{
  "model": "image classifier",
  "dataset": "rendered made-up planets",
  "train_examples": 48750,
  "image_size": 32,
  "crop_scale_min": 1,
  "horizontal_flip": true,
  "translate": 0.12,
  "color_jitter": 0.2,
  "targets": ["phase"],
  "num_classes": 4,
  "arch": "convnext",
  "isotropic": false,
  "norm": "rmsnorm",
  "activation": "relu",
  "mlp_ratio": 4,
  "layer_scale_init": 0.1,
  "inner_norm": false,
  "moe": "soft",
  "num_experts": 32,
  "moe_every": 2,
  "expert_mlp_ratio": 1,
  "slots_per_expert": 1,
  "shared_expert": false,
  "patch_size": [2, 2],
  "depths": [3, 6, 6],
  "widths": [48, 96, 192],
  "kernel_size": 7,
  "label_smoothing": 0.05,
  "loss": "binary_cross_entropy",
  "head_dropout": 0.1,
  "residual_init": "zero_last",
  "optimizer": "muon",
  "muon_scale": "match_rms_adamw",
  "lr": 0.0063,
  "momentum": 0.9,
  "nesterov": true,
  "orthogonalizer": "newton_schulz_5",
  "adamw_lr_other_params": 0.00093,
  "steps": 10400,
  "batch_size": 384,
  "epochs": 81.9,
  "lr_schedule": "wsd",
  "decay_fraction": 0.4,
  "final_lr_fraction": 0,
  "warmup_steps": 1040,
  "weight_decay": 0.0,
  "adamw_weight_decay_other_params": 0.01
}
Rows from block 12, named by matrix and row number. Rows with one number belong to one neuron. Each number is 128 + 24 x the weight over its row's rms, rounded and kept within 0 to 255. All counts start at 0. Numbers have three digits each. After the name is the row's rms in percent of the matrix's.
# fc1: MLP up (model.blocks.12.mlp.fc1.weight, 768x192), inputs 0-191
# fc2: MLP down (model.blocks.12.mlp.fc2.weight, 192x768, transposed), outputs 0-191
fc1.706 099:135130118120104129111148134120161156121140103125123111119120171132170126169131169135153125156134143131145138135160126166194116120100112116142162159194113147144109129177142130087151080135133134103096105156154087097149107093133093163117130108129105115135148136132134107126140132101149151146117135143140099120148148104138172084140103114101124156113145098125117099144162152095105151108103128145108113162135150137094126127100143069116139103150147139139124109153123141149148103124110096161156137136110156130162130134074171112158133157099093151170136113083152097116153108160057108125
fc2.706 086:142134103118138143132144092158122163138134133151130097161135148143138112119120101100156116166127143181143130123063157168170122093145122131144106158131093154131105126128112073129158136133141127131099152119168131130139117135166160152087138127126160119142133120156139086144155122144139126136127105164166122125131148146157104077156141099136140150150127126136108086127158118086114092094144122153123110090151120154131117144096121140135199128137143111182138102098159175147127129146136144125125116139134135115097075127132120154094134128131192186119126160183072133120158103131110147122
fc1.707 156:129140146129121165155154137119129160111142110119145111162183168129098115172099106123145139153096151104109112101096114093129102103115138142140134097125171094127156106163057151140151085099072116106107151178140118153127153134095103134111144115103181172152186132109137122112160109133156116114154140152156105112110139121122107111110104153129141137105149162135146182117118140133137136140153101165144164188140128171135150137130097136131158143113128152115154127124103112152121148137136115128159175114116104127158129170115144135194118125125150127119107140095113123115124159122129169158
fc2.707 141:135184125120124151174115115116126102163128109159141146160122126137114131148099143104119121109091161099117115131164095114080134061135102079129127129095123133107135147100102133073104138094164129105134164118132117140096141165144127149124062134120145149103120106121098146107115139157100112093124150115098131158127102130114139146130136130080154135169108143139138140143166114127112167098139113139120161153165092133145146097163136141150154115143122144057166106126086137098154089086158165094123094135153174129113105146117126142117129101149128141150121171134120109134113150102093122147
fc1.708 154:107104142125078178148141147112117125107122145127094103182163149109129136096129133094143118159112111101107126130114130147117124151101124121148122150123106103137077119128077116166105156147099111141129101162082094141112118165117125112124131149103134180135122114125104080168147138126130130116085090151172151140144133085164142124093134079098123130146114124097142142127107130167140146160113149165137145079153135142150159138099101120142178139109116101108152140072145105156125182144132129125160134114109074111123149143152107097135133118158117092107135140142084061121129136118122116135
fc2.708 124:161107101142119130133125139106127143147114129113121146109114139116134113150195072157126097098061162104124149131192134100121108108104094109112172125143105119152128108128157146134128088067119092112134161130187141094066154155097139162112112126082118119080119112163120104126167109117135179124144145123109081108165114121107139193111144143111080147140093140134143119138142148098089118141136139158114154128116098139111065107136126109128126125145127139117137144151134122166151136105144140102130100116109122126128109113131135158142130141149091110133095112122115163116127144121142157129
fc1.709 098:145126123136140129172089123126119113135086141132174124131129127143104137179119098168120082129098102154121125122090136124127139143136156147115114104123152139108101129129112151113177146093133146173146108125128140100132132101128111100097140165135148109124119105129142130177144144169109143113155124075137097137160139107103111158162086120087151139123082124109107122123098105161169106164144136185123089113145081195120138136125081117176141133160160125119134091106117132155116143110120128094114149119105131096158141136152139115116111109135083108135156129100137179129176129124070126095
fc2.709 084:141089128156155148147161136118076162148114086092121118126126133132103122114129124146143120116129143135125119111145109098142124121143132128127065148112154095137133113102139084116111078147126159160105094118130126098125111115151101103153157138166143136117150102163089064094105115151147149127111128136107134085128109168138129198133123130151162097101146159138135157123154097148125153141134139096132151146100137117146123180142076091150134172135163088137153142115093109119149124135110128110049130129123078121120149118127155133105108118143168096119110090121064132111122135122149119136
fc1.710 067:131074120163116150130145150095118148165122127129129130132108130178108192114166116127114097183082135131079107117106118142138131094103118072139169158115161105148147119134116132127122099144121153155136115125114114122108149127114124163114106137162142114158154099163128098108129105109144128154122141169117123151147113117167101153121135090085124077114089124123133094131102140143177148143136137110118093179135151133100111138112124151113092087105119122142142145089119064129080118070114115128123139136156136157114107115149144154122100121121076139118125122130166129184163140113112105140
fc2.710 079:123155092136127207128132116173144150114137147150104145136130131139091159135056151122111149124116114123087131050153101104121111117131154159135098131150128124114144108098175128144159111148100140136121166137139072115122115148098131161146126173135132148117130132139110167124111105141143084120149135120136163118157158160173133191122126134140160144159121125117149148168122136134128086167111140086134104145166133153132152141154097135117150131099100094129132138150110103134156107108146104093146121157104088126113094103161133151127102133093155170128115084129133156103147124147117126148
fc1.711 079:147132159121118127146137096112083048114095133116131146135151148121138122122105147150101139139094109180119087147091146142160155112112105153105137095131128163106086162155125119148128114118155144160109144105101086112111160157127140165134117135119136136131145150127155138161135151146136142095153104129107106132137172091148122135144141125105122117117139129111135135067171111200116126116084109140124133121174132077117099104127159108148101144113155099128145071159120087127128139102082116178115151117087112126103122141120113095136100134143074130092149098143125115126093099151130144141
fc2.711 091:088139120120143133116117106137140130129168152122129085154106086131158120151123122078154157138150121138110110107131146108107106074135138159145144152143171127130147118096149204114105147098159129114135153119148112110093120061117093157124178121097131116149147182095113097138133150180140150152151109166128116123146091110134145084136119150145112129107106120131141113145167136189147118103111124116131115075121156172126155123154133137097162128091084117149115138113151101164116117156147137152154118132078116119141124141136121117104155168160156125132118081096127127164103126133149127119
fc1.712 093:138140134116116113174116104120120115126121116110128186148167126136126145136136091086129114092122108121203125115097125131123111135105153123156152128118107136136082139151104133128121118157105112110125158124137147114104183111157143138154087152109088176146132168166106078133161137115186140099159096106115104082130141123129154128165116120134135124114132106099141106094122087133146139119133118172115161126171151150140136153110141132110165091158145053144114103133149118139100141130110096088152141111127126102133103128081128130140083136130082130132141172087098151120097102145129151112
fc2.712 108:166132145115164132149131091062104155115127118118093123157125127108144134111103119082149071144122082158147111115102152111118123178157123157131115118133136149119123118121163125133151110163125118119169127118064118112111082122130133155146135113150128134065135161130117093134134119105138119190146159158129135157112130150143121114151147117139107134097116179137131092102119165105133129115124149156147126146152122134145094157141156190113175120141077112143111117164157083104128088125120145092117126130155191129127101105139144120107119158080150106123139102106080122119124129109123100118
fc1.713 097:134125141153154138117120129112102166123098121158119125138137156143140099085121118141110081150172071132129139119115125159089122111089115113152151141154158143145132138100125140117139127125150139176121128128149115121123138115122170131145111127146152129093143125106128141140174094180129106106132178146118109178134078066106151119111143149149091139148119144083115141137146163110137105193138145104113123130138120114161085146146096122116118085159158130088123158100115169131166129140087148114136139151124079117118091115097122081154079142085110127088130162105111135181146138126136122143
fc2.713 081:156137143118139095131164133099164111166147140103089154121121130150150100098141109162141124135119116125153126119141145162133121079050112150117130122178104148153128131136120094137089076086160125110138132140109176114119084124101118111127098102124133136084122134176148168136138123088183084119164119088106139075156141134121114106098154151126139168120126094158136110140141111083144144124098104102091135152130107127107143134109126132145118167125122134106083135102125147081136128143115161109142090118102106135127143118127138095140171128072155134155141102103116144096151128157126120153
fc1.714 062:119138122104145085127133109098128131104153122116123088160170127118095136092190097121108125120171139151130131151107141143087101133151151144120132116142115154103119113166131122132095112128162166174130114116131106110117117107150160165073130151175158152152146135121141128126134134145155116128121152124124119187140122108114171141102116077135152084124134133121121162105148084120108104101098138137177127114100189126105098088101132137088136139131115130145118126181150132105143162121133103096136135161108126206169131140166115101138155126104093146106112124104109120153149083112149141119
fc2.714 059:095113165106145093136135136115117146142140110107111174074096155094147144112131155121173148099113123129158122101172151168144128163102126115118116121114110171188156128091138098106162129139116137151099086115160117092122132153086157129124109121111101109097138118127169111156130147139109138142125080165170100092115109108135143101145098087127124163127078136124137128125180150123150122113142105153138154114131076145144150179177079128101091154082142131129134084106087139107128136140143140115114152135115127137133125139123144132108126128171097114140133131145141116079144136146174110113
fc1.715 098:139107110099139138122129113148143118115131120117142093090100153171100151117110096125163104169153128185136143106095132110122120129076110190087114127100151157096130092117133144119131112105128125142175132144165142148166131096140137143125156140127148091084137111148135143119120090166115149130104104120123110131123109136182134176107131126151137111146171127146164139153132142163116124108154109188106113108141140097152182128164114130115091097161113112114146127107125138092139107168094107163126123162114121172167073124126122132126097124096126133174169154133129116152123160099131088117
fc2.715 082:141148120100104113135133133098144131125115136075133154108139128163101156120118161074187151156122131133124172115168167110143138115126172088109181104158122125105169152177147110160122148161158091123125112100118138124132135154181121124144157126129094122150098128100180113145171147115116130128103133134135154130157141146134116161121134166147161151097137110103128143108136092159142129111116124082092187144116086131165130097120112098105120119108144107158123163087158099104157142096161126163144138144132113143135142151121127131148149166164123135086177142126147144133166107124115120131
fc1.716 052:144124133111164136147185132131114148129162127099095116135162124099120110157115102109127121135151160150151167134114131132126126110107116116124157148102115135095093104121149131128133101134132141107083133128132104128143152197161102146101097135108121150118122170131124133099134156112183113101105163098103148142141104101144131121099105130150162122179089096147130132105138127069126113151175163095135112135131212097141127152096119123151127135125104121116154139167139080096147118086137128144131121156148125104104121087171127126092174145139114137171086121095138114131073094105130119128
fc2.716 064:170104137166120152128176103143156133118132155164109116110163098104138165113116147143153104094116130107146142086136151096170128116160113158203115128161141135157135163070101130110107134114122094117164138107112116132116080097093153138142135144126109114089147106095137145098161147092109133092161095168176166141165134176204108166129151083138150150139151148121129145110137143079124116105096105132125101114118130110110104114124110101137140120135101154130163115139120147117116138134115113131140152127137139105097132167110132120107149137156101153137156104134149125099119129105137145092
fc1.717 094:138134118089116142121110112147121147098108117091177120162147134127132128154172138099105117196129178112116149142125103110152160111127147143116127159130116084145057120133148142099124144151167130139144134148123136160125163124141112131143161161123153152124089128119117125126094138151196129098141144155139132155154122120158099155132140088165108153140089164099130142122118133130126102107149160139139152130133156136161121117122118144080111148123141162138101123123166160142119091140118136135112133170146131115097108103155090094141107092136113104130064180112122110157181110156104075133
fc2.717 092:115100127119126105142158158137112149119149167097112158128143161126167143123149128127151152112145092124098158192114106119140136129138113105142130112163167146070097166136139132093161138110162156159106151102133120148103144115107170116142129103132125134139088121129121149144134095152084102126083108144169163127167108082121121133128135153125119160147143123146130110121169164200126116111150123128140106089145143126160137149129102119119094076156090114137147141122128075152071138164153122129145106180111110129100138080103127137138105182111119127123127176113105137115115127116144124152
fc1.718 112:201187116130100129121117094150108117117119130122136100119103165169152113119102157133129136124125097094118120082117137112112133123130134141149143147098144082130112142124126151097151161132123119158108109154157112120139125104129118124144127156155129163162173079150162115120133188092130166145122110135102129112098141119165103122120154112095137145122079126133126142135140116164140134119143176141155118115139088153160139111209130129140162132146103141122143109143126117137172156078111089119104140078112124092145152112154102116119126137128140086129097175070115135152127171108098113116
fc2.718 104:105119102092138177134122145115121166122141135127101133142129152149083130092156115159121130108148098104129163113139146110111109140127139140121168155143081127115134177137140139174141123106126163112109092141132142137133131127113120108131151113129155123154104079164123115137137134160122111138125137108125052124094119112136124127064134090115159097098121156148130131152139114138094131149117145138155153169156182123126091142147155184097175119142183116114116133119135157121125081106129128148083124072189170127133105160135129161125147154126117154124130139164092100093087135118140142151
fc1.719 081:136145116112120138111118124135093174150130133136126078101131137118126139119141154166138122168134117119128110158071107128128148129127187105183107140105124120159146120146108162136124119090110143108085095129111128094152102140131145146134114110094136171106173149121123121171099128124145139133090147187110131086138111163171137125083107081102135139176164158141138127127143135134099143167096103098106124182104092113161115137126121110120083170160134165164102097128139154126127120122144131106163116114106144125162098079141085131102174133138115121162148126127104146116163104112125119151
fc2.719 095:142151142150169134100175151087114110116153114149122103137132100065049150142109132119115133131172130158096130143160091133159087124106089188144132142100168121129116142113093142124108133102148094092115128149108118107107111105104155148097118128074117113142161132109132139102126150140169091123123132128137136159139101114114127131115123137094064085112089150097141113146097101115110105125094148156178133116090108132124117113143113133124163088119152104151097105150100140134130104147123101120145134140109097156135122119147111148153137155092124158136144122074097134116121149093148117099
fc1.720 096:124168128112107112112169087142121087121150172164143089098139100141120109145136128089109156136127106125155140160145142126166140149157103109119095136161101105075153149103153170107118118110129090149127156128132117127110109134133163127113102141151135089134160128085149145094145102113183106100134079131119134094101125154147141099120155095110144156140125161111110069105164142151100092162169121141142128103108178160105104132078160147116108123112124115123132145162106049121103124147116158093138121140124142142140132110094162128132093144162132120138156105103129145128131143110104139148
fc2.720 093:117123136107134133111099143154136121111119130084081129153132136100101140075122116142078112136140119135136129148118065155122149102134122114113101102144147103147131118129121162155156159152119096193121163086134130131091114130092172157097158122100158139112122110105138083164132146148129109090156132111114109134158182150111164108079158089134145123105095127126129125100163153160137131146179143122121137154153140210138096099099118183149148130130111128144140151169131092127100098135130144134143139126155150143109116160138129152125098156158146108143105127080132124128110142127126102154
fc1.721 088:149142148125116129167099145151104154098143128126124132126165166119139162083142118085150106139097113123153125159111140131151150129146086143114124119135089167126131150150140155148169162149124103135113187108155122125079097110112117122131111131134154121176142076108124108079110128143163165112135164099099125137133173186140156113152062083074130145148108176145169123133135135138101134157112112148138138139145105144104120124176142133124129080143168107141121139138099191122138132118113134143152111146084149134153112125125127126131150159104117136129186127136139138121144129147157147092
fc2.721 090:103102121115131113111170125142125121108168097145125119179111124096114121127105144138126096124131146144139090163111144101131150097090135078151135186128109106118126171123118102113129160114126136150147128099167114088119135155134125133112140134171127105110148156091171124151153137130163133176104129105160153140091100103146116047118118117127064147135140113100132075097121098102114132134135146137148160153149129090138107109126103156108141148084140116162104122134147115129118148123090134133108116101182183110138168144139105137138102094134133134120067137084107124143108125126122159154